python train.py --arch="resnet" --model="self-supervised image encoder" --dataset="drawn branching plants" --cutout=0.25 --norm="batchnorm" --depths=[6, 6, 6] --projector_out=128 --init="orthogonal" --learning_rate=0.003 --beta1=0.95 --eps=1e-08 --precondition_frequency=20 --max_steps=6300 --final_lr_fraction=0
Rows from block 13 of a small self-supervised image encoder, named by matrix and row number. Rows with one number belong to one channel. Each number is 500 + 25 x the weight over its row's rms, rounded and kept within 0 to 999. All counts start at 0. Numbers have three digits each.
After each channel's rows are labels from the 100 images, of 14848, where the channel reaches its highest value: "peak on" is the class under the peak. Only what is clearly more common there than usual is listed. The data: drawn branching plants.
# convs0: first 3x3 conv (model.blocks.13.convs.0.weight, 192x192x3x3, each kernel summed), inputs 144-191
# convs1: second 3x3 conv (model.blocks.13.convs.1.weight, 192x192x3x3, transposed, each kernel summed), outputs 144-191

convs0.154:468578502474500510480466499448486483478506530488508499494510464487537513491498527453509506524495491483501530493504506512507490467470506466512482
convs1.154:463469539482497503489499456508493526547498462533488520483501543543477519492442467489462516518505541506484507517486536505492468462480516460514471
peak on: foliage

convs0.35:462483502498481495498490563513498506478513512484504505543498507497507487500490294533538501511535505510506510496456490504522508532497493496516520
convs1.35:520499529508470472514505530491519484497454469507515486521537517507481489503492692505508539527525492507502510522517489530509451543495481489505520
peak on: wood

convs0.162:485484506491521470461508557541535480525515489467524443455541513522473496553525474507460487510503487490517492454498461512505521491506506540508491
convs1.162:531504507481485500461489530558503522526518478485464471509466480479523511433505492505486482492488546519538562483479512493543505481513502486499495
peak on: foliage

convs0.43:533483504479478511504518490487511530508479512458530512485513482471435523522515487531494482507511513513493484504528551491453551444446484480465509
convs1.43:480495497498491544509517463498527520490512494499522515489496506549513493515512490531520476510550492486496546491549460486470496519482494510525523
peak on: ground

convs0.29:498482509566481531504501515527498476501528475517453503498484516513524475520500563479503521487490494494510479487498478502524456460516477528503498
convs1.29:474492514523480494502500468463485573520467453495508499484551489489440480470498511531571459484540482494507511490400475469489548468513506508499513
peak on: foliage

convs0.148:512481543481501501495499508491498512466489512488538473518520576520473502463515504535507520551483436494495517441548448510519472487501518477465521
convs1.148:493505441514525529510528487508496497486499447502454506463491414441509537518508500467508517597520445474495480523485527487506500515494514477485481
peak on: ground

convs0.116:514496490475506469469517502477527486506501506497524497544503574512520480506496439532488523509452521469511517512522460452488543560495507508543493
convs1.116:520483508496530505488531477456526521516549498502524481457501448499462494507488521496477509545496507515501540519513569496453563489475477521506507
peak on: foliage

convs0.55:507481509495528471531494511512448471472538453505531531519497473477461510499503487445483486520484479548462504519492531502472498458514543468484492
convs1.55:521507481538533514519481511503456524500441504485498502508523487494490503541441491484502515522484523451488505486473485506512490537492500510501508
peak on: wood

convs0.114:488484498481479541468504522512458494494476514493506451482503479487477500523470501471536495512508501480544492525508497456470502508517512522505494
convs1.114:459513490515530457497472516526469515466515529558462501504481491459498495477470520510499481521495517552533520509509485545487533477510541507496466
peak on: foliage

convs0.4:517507495506520526508497474514569525528507492494496481456461445519501492483500474489508543496466509492509499498520512508489507491489441500502514
convs1.4:504498506503484515497504503481527515510486492476478487462492517508507487488523615528524490474485495471511530518458509485510517452518534488506506
peak on: foliage

convs0.56:548528536494479464470508536471526478528520485528540502497507525539510520491478502512483515462493522509493466486481503511473506455511470490486531
convs1.56:492505530507488521527501524518511510459503544532467499459479493464515527500529517521457432492466518487526465499506488467504496448478510504481479
peak on: ground

convs0.63:519504517517479485522558454483512513513502483444517499534516523509463515493507479499510521462500495511500555460476488502486499473459520546489497
convs1.63:483517507522530469534493479511531500523486471517498509456488451501495542483533506483509524473479549497521495530511473495535498481513490494531497
peak on: foliage

convs0.131:488473476463464505511498482483572490479484457520525513475460565514471464518486544479530515487510488472478544539502477528493446501503489501520514
convs1.131:479468511514523509521529516488522436518537511492528533535529515497535485512479491437533499450490485513472456515492486533462503524484457502443494
peak on: foliage

convs0.182:471500518515490481489505494491459515456486504466466484509540457438462458513577547502469501517503523483523480543490472456499476465521517468481507
convs1.182:481516488542518516490491495496497483487515540489501494536436479527497521495532522526475463527502516493478524457566525488526483500508559494460511
peak on: foliage

convs0.140:448488492492450485465487519493508426451480484531507496489475504491445489505499543476462504557508515479499493539517461514515501489524482512523487
convs1.140:474505505500509445475492508491456508495495485491502480521529550514500498511487502535555537567499502471504463507460483498522523503497481509507559
peak on: ground

convs0.47:480478510480468456514467508479503532522541488479521489523453515493509482510484497500500484536499493513498492462494490501506487498577473489478502
convs1.47:495507468506449459535462497494517484482548559498503504486487513472507487518487505525517513479527488513500496538485520494524507532530454506494515
peak on: foliage

convs0.3:503497503480508491496518532487461490498489474447500471549517477482468505466521472533560540531495478519486481460529510493505487520471515545508465
convs1.3:531494475482510523510445464480489450504517483506457512484441488526488554511508484574560488541487503459481499488486472487458511467474496549494521
peak on: foliage

convs0.115:451501483512525499488488490467483525512520525503510483442522548453478495485480545536483523480496513537549502533504463518484553466548505490507485
convs1.115:474543499500473518503476481513472493494527501480456548489493460514515475507502516486481473448501485493500540498475495472536489532547485440489483
peak on: foliage

convs0.60:493535505508495516472508478524497527444466507518511491473526524487482490502478539516519491513479480502496513517488508531521505479526493507494483
convs1.60:495527500464511461499512526496490470530538486509464474488496509518509467496497492458478518489440503478543527521460501496492479512475526516490498
peak on: foliage

convs0.22:502493510524521499492571557529550584482501468481474497505502493528500479504482462493487446504512491521498459490454507523497470543512566493510489
convs1.22:479493501486512498497480503506543460506523494484488481430481520493520498498518400549502465518504508500504551525464501495501481445527562501492484
peak on: foliage

convs0.129:551509498501511499506513527515501532510480483491513499496514498490499531495486441478532504493505491504523498492502495501475514521483514493490496
convs1.129:472495535508496498497532508490503489478472509500523480490513487516472514491499478527508510491471492500501436509479480508496478506490499478518507
peak on: foliage

convs0.103:497499514506500469523478549509487536480490499498531509481483486476466506503501475514491498510498521508427469555519479538481514507468462492496506
convs1.103:571480468519489505489478481527524486463485528515488497452509515499502467522538468539455497499514508539519540485517537421523483540477490529492483
peak on: foliage

convs0.65:452481489491519470480482485514456479484468525507521519542524523492511517505500532496532448484512469519521503512523528479485504574502566518529509
convs1.65:506522490526504509515533469497505481521517521502473500489505494477471517485494640528521479467516495483527528476515468476497543416509548486514475
peak on: foliage

convs0.49:508511504531493515500509465502509512520527484558461505474556491515498490501475447527499469459477517506495504480508452456476518454492509514505492
convs1.49:458480487542491479503538492517518523494524502505507509536506517481512484493522471509520455488542503541494490476515524518461530531498509522504498
peak on: foliage

convs0.54:556514502488510493511494461509495518494466504538515476482517458485435475491456497489514525465482492560502530498506484475487521516457494490523514
convs1.54:466502497522502523523499547490511487463526499473479478514493497488527506503466486509511504455500489444504484519534537521470534478498501522441488
peak on: foliage

convs0.146:470493490503476557488467494493479466478496536485496481465472585518532470459482506476526504502448480492533529472459476508524517522497520509473452
convs1.146:471488452496475470477510487526457536539523477516487502487497400525498505490506521548505522467442468522511505495485486523474526516507485529490523
peak on: ground

convs0.17:417497498523511479504515535472516433492507487510507510497521468501491481507495521495500525509503493498483525496562482468501511495500533470480475
convs1.17:424524533504484508472524486518505521500520506486519507508514501514505480506504517524501524503496490494494494486492571537502553521477476490508482
peak on: foliage

convs0.136:480493488529526481467478504530449466524500508492529512504499509436568492522500473512461496515501507516515512495450502511468525475506490499516508
convs1.136:526503498484468519505490492531501541500465491531515537509523536546440548502464472494507499503546481493501520481496533515479504507462490508530493
peak on: wood

convs0.117:492485480495503529524519454500515549533512505500499488489522468487500455506522476545464468464535501503475502484485492500493548479473493503509530
convs1.117:493462487463496454510455477499527483552511502491497506551487501484463532436501464491474554492506531494502528487527486450489509502505472521520478
peak on: foliage

convs0.80:496496478481532474485502514574544501471484486523516432478496507489488501477506523470506555507514459489467474489455475469515509449531481477474462
convs1.80:488488472495545504483503510536507496536529500517512453525516505511506451514500501477471439522490470480518512492522498518513504517518479541490574
peak on: foliage

convs0.41:539504474501500466490522513482504525499494530466519468478545480491546509486564495497496489507546464495527479450499540489546513495473496522494506
convs1.41:494489501561501511500490484487493514480521496506443512484480572477472513526509478476480495536509505501501477500495488500487463545477497524514470
peak on: foliage

convs0.141:514505492555479458481481534508488485473539486510528524511523405524530508518505544464503499497497488522504540495489469472513436497482498521508491
convs1.141:474512466505465509500513469491485485526501520516503513500486460514524534481514503525492464529472466470497482489507498543504443497493514482473462
peak on: foliage

convs0.121:493536513502505508496494464533548524522524533497452502476477525463469508454551474502465504571499499507489542511525487509481489517506475473495523
convs1.121:535518561479519516513503494500530490484479454520500516507482458473520513464514506498531467479515467502500560462497504492481482473508499514513529
peak on: foliage

convs0.7:469534489485513485480497497515479518511515496509468522490533479465485471467466508488527520511482458484466500527499507526517488486507521464483498
convs1.7:509539516457478530496515533501507517485507481491478491512478513513511482528510498526492495537498488493391527468516507486537477510494485489506509
peak on: foliage

convs0.87:505477458494533457472495508504439470521519489506513516479496505503486527554528531507501473504512520520456499507491530459507498513466512509516503
convs1.87:523495503483524513528528491509513498518498484519506516524479616521479535504472511490525491511496517507531439479493488521519486520503511481492520
peak on: foliage

convs0.128:519493481464485510515488505493455458481480514507529534465510484476426489508534485510448516465521463473496486514487569454479536463509489494469514
convs1.128:555529490472549513504501493476454505485507483483471517524505490490455499502506496497514458457499468526475494525551442487510525469463539513495474
peak on: foliage

convs0.21:535426493524520474520504526534485526502519446492538484502505469478495452503463528525479493521479471477523541509524531479534484491496503530484494
convs1.21:515487488524503508513525488525514521515524486472478489563528524456522498506490496511517547490499501484486459531488500486495503524472506511494508
peak on: foliage

convs0.71:504535498469502542486524521493498497514468468538547506511526478501475505495471513502524522500450509486515513509517493536510536525498521488478513
convs1.71:470523480510480495523488465496489467494562540472510496475511458470524479495488497512488530503504560551445546519488499484452539473473519541519513
peak on: foliage

convs0.158:507505528498525470510503487530510503491511529496450579513514493501516544517463547463476478516474468444501541511506504489533449520524523481457524
convs1.158:550512547495484454465489541522505461516487491488512504455518559505503509458505510500510509483488516520504496524493529478486425521512504458479477
peak on: foliage

convs0.0:532500464515502506522493482484509437528495536460457523496462489486507463510515494456487477506522524500483517490521498496473497503481493508496484
convs1.0:494483531484488495511479494470510533518520478525523479512484523517497501476554484449446505506510499495517545485480479522476484478509440484520477
peak on: ground

convs0.77:411497488520498457457513530507521512488510511477506492497546559467476481503503496482521573527498499492476491515556496464495488465496501459483527
convs1.77:528508503494482527466485454523515456505522483494512468478475512515529497519510498466541558522528501502524493520521489503485494484486503446449494
peak on: foliage

convs0.37:557468494535531480490515453509521493542494509503448509504502498515557472560494488516520493518465472520512487482563531532507513475479513543483486
convs1.37:485510508501536524488508515514516499444508489498457519495464510484481463466529488536522503550496521504457497487512459465492519526511496520494465
peak on: foliage

convs0.120:555476476488491425510475522515499508472483527504514551525488533493480553496470479519535528549551507514505470507529495531529520539488474471482498
convs1.120:526497486468514522494511488445566489484494511485481490462449496497486485492463461519534534503528543512484479497482565483473498450466509486502519
peak on: foliage

convs0.53:524502527479489557492516466489434521463500526511483487530477520519476477530475509511447498490502470493495506502495546512515486439519543447480507
convs1.53:518450482496437505479505457505523526527501478519480508534518492489511507506471470493516519479522490511513535484413459489505492527502505552513505
peak on: foliage

convs0.18:500493498469483486512467466520500515543525511500504500539497470470467492469494403478547512515519479504489543537551527449520511493465505500467525
convs1.18:519479498500492513490497449514502487552472502464496518514506493519524504548502455500521488563522478549505510502452470518515490503533523491486479
peak on: foliage

convs0.24:490487501485474528523510481525470543490500522489464494457460460496486512488483480487480454502546480495460489503507494456494578442527507474485512
convs1.24:577496495505504480504497485502510537479506490511497518534502545494505507526472477510514509531479477489456519477450477498486474494510488489497479
peak on: foliage

convs0.126:434479522504498499517488470506462478509505495526502514543483487458516510510505562521468456460506522507493514476500508484473488508529565506501515
convs1.126:494476504514483473504500487495531564492484502506498496509536468526524499459479547495565513470511506516506521510545522477503489536493503489506483
peak on: wood

convs0.9:512492524493515501500511451582513514492505520493489481535509495539542502507500531502449512489502490486495536511436456481474518519490505483516499
convs1.9:478520522497526534525485493494501522492484517492502494459535517485508490495506426528481536517475527492487450520527532496501524524490465463501479
peak on: foliage

convs0.40:448528484529478487470503496568487497479456531488469496471515475478470518520519487496496484546533493516498448476494520481484472490481524459510545
convs1.40:525545498538513516458505535560474454498509476498542515509463507522477518488481487512527472444475493460477543523494492482519513529485478521478519
peak on: ground

convs0.169:486475447491511462450454499493517480502468452499535502472519536499524463511467453506494477461482525480479507545498499471494504475503496534503481
convs1.169:479508472500517519478490498483507558552507489478494485527481521531502480452506497495480484458465470524509455549536486529541517516498505518485543
peak on: foliage

convs0.145:518482500509480478501517487500512564506532528513491526452467473505477517457472463482482463498498450519487564489563516512490492506475528462522497
convs1.145:480467490502487496480490484496497473432532517506526533546497465472477531534499485495543506518517460496486477505494450496503504514546531460454538
peak on: foliage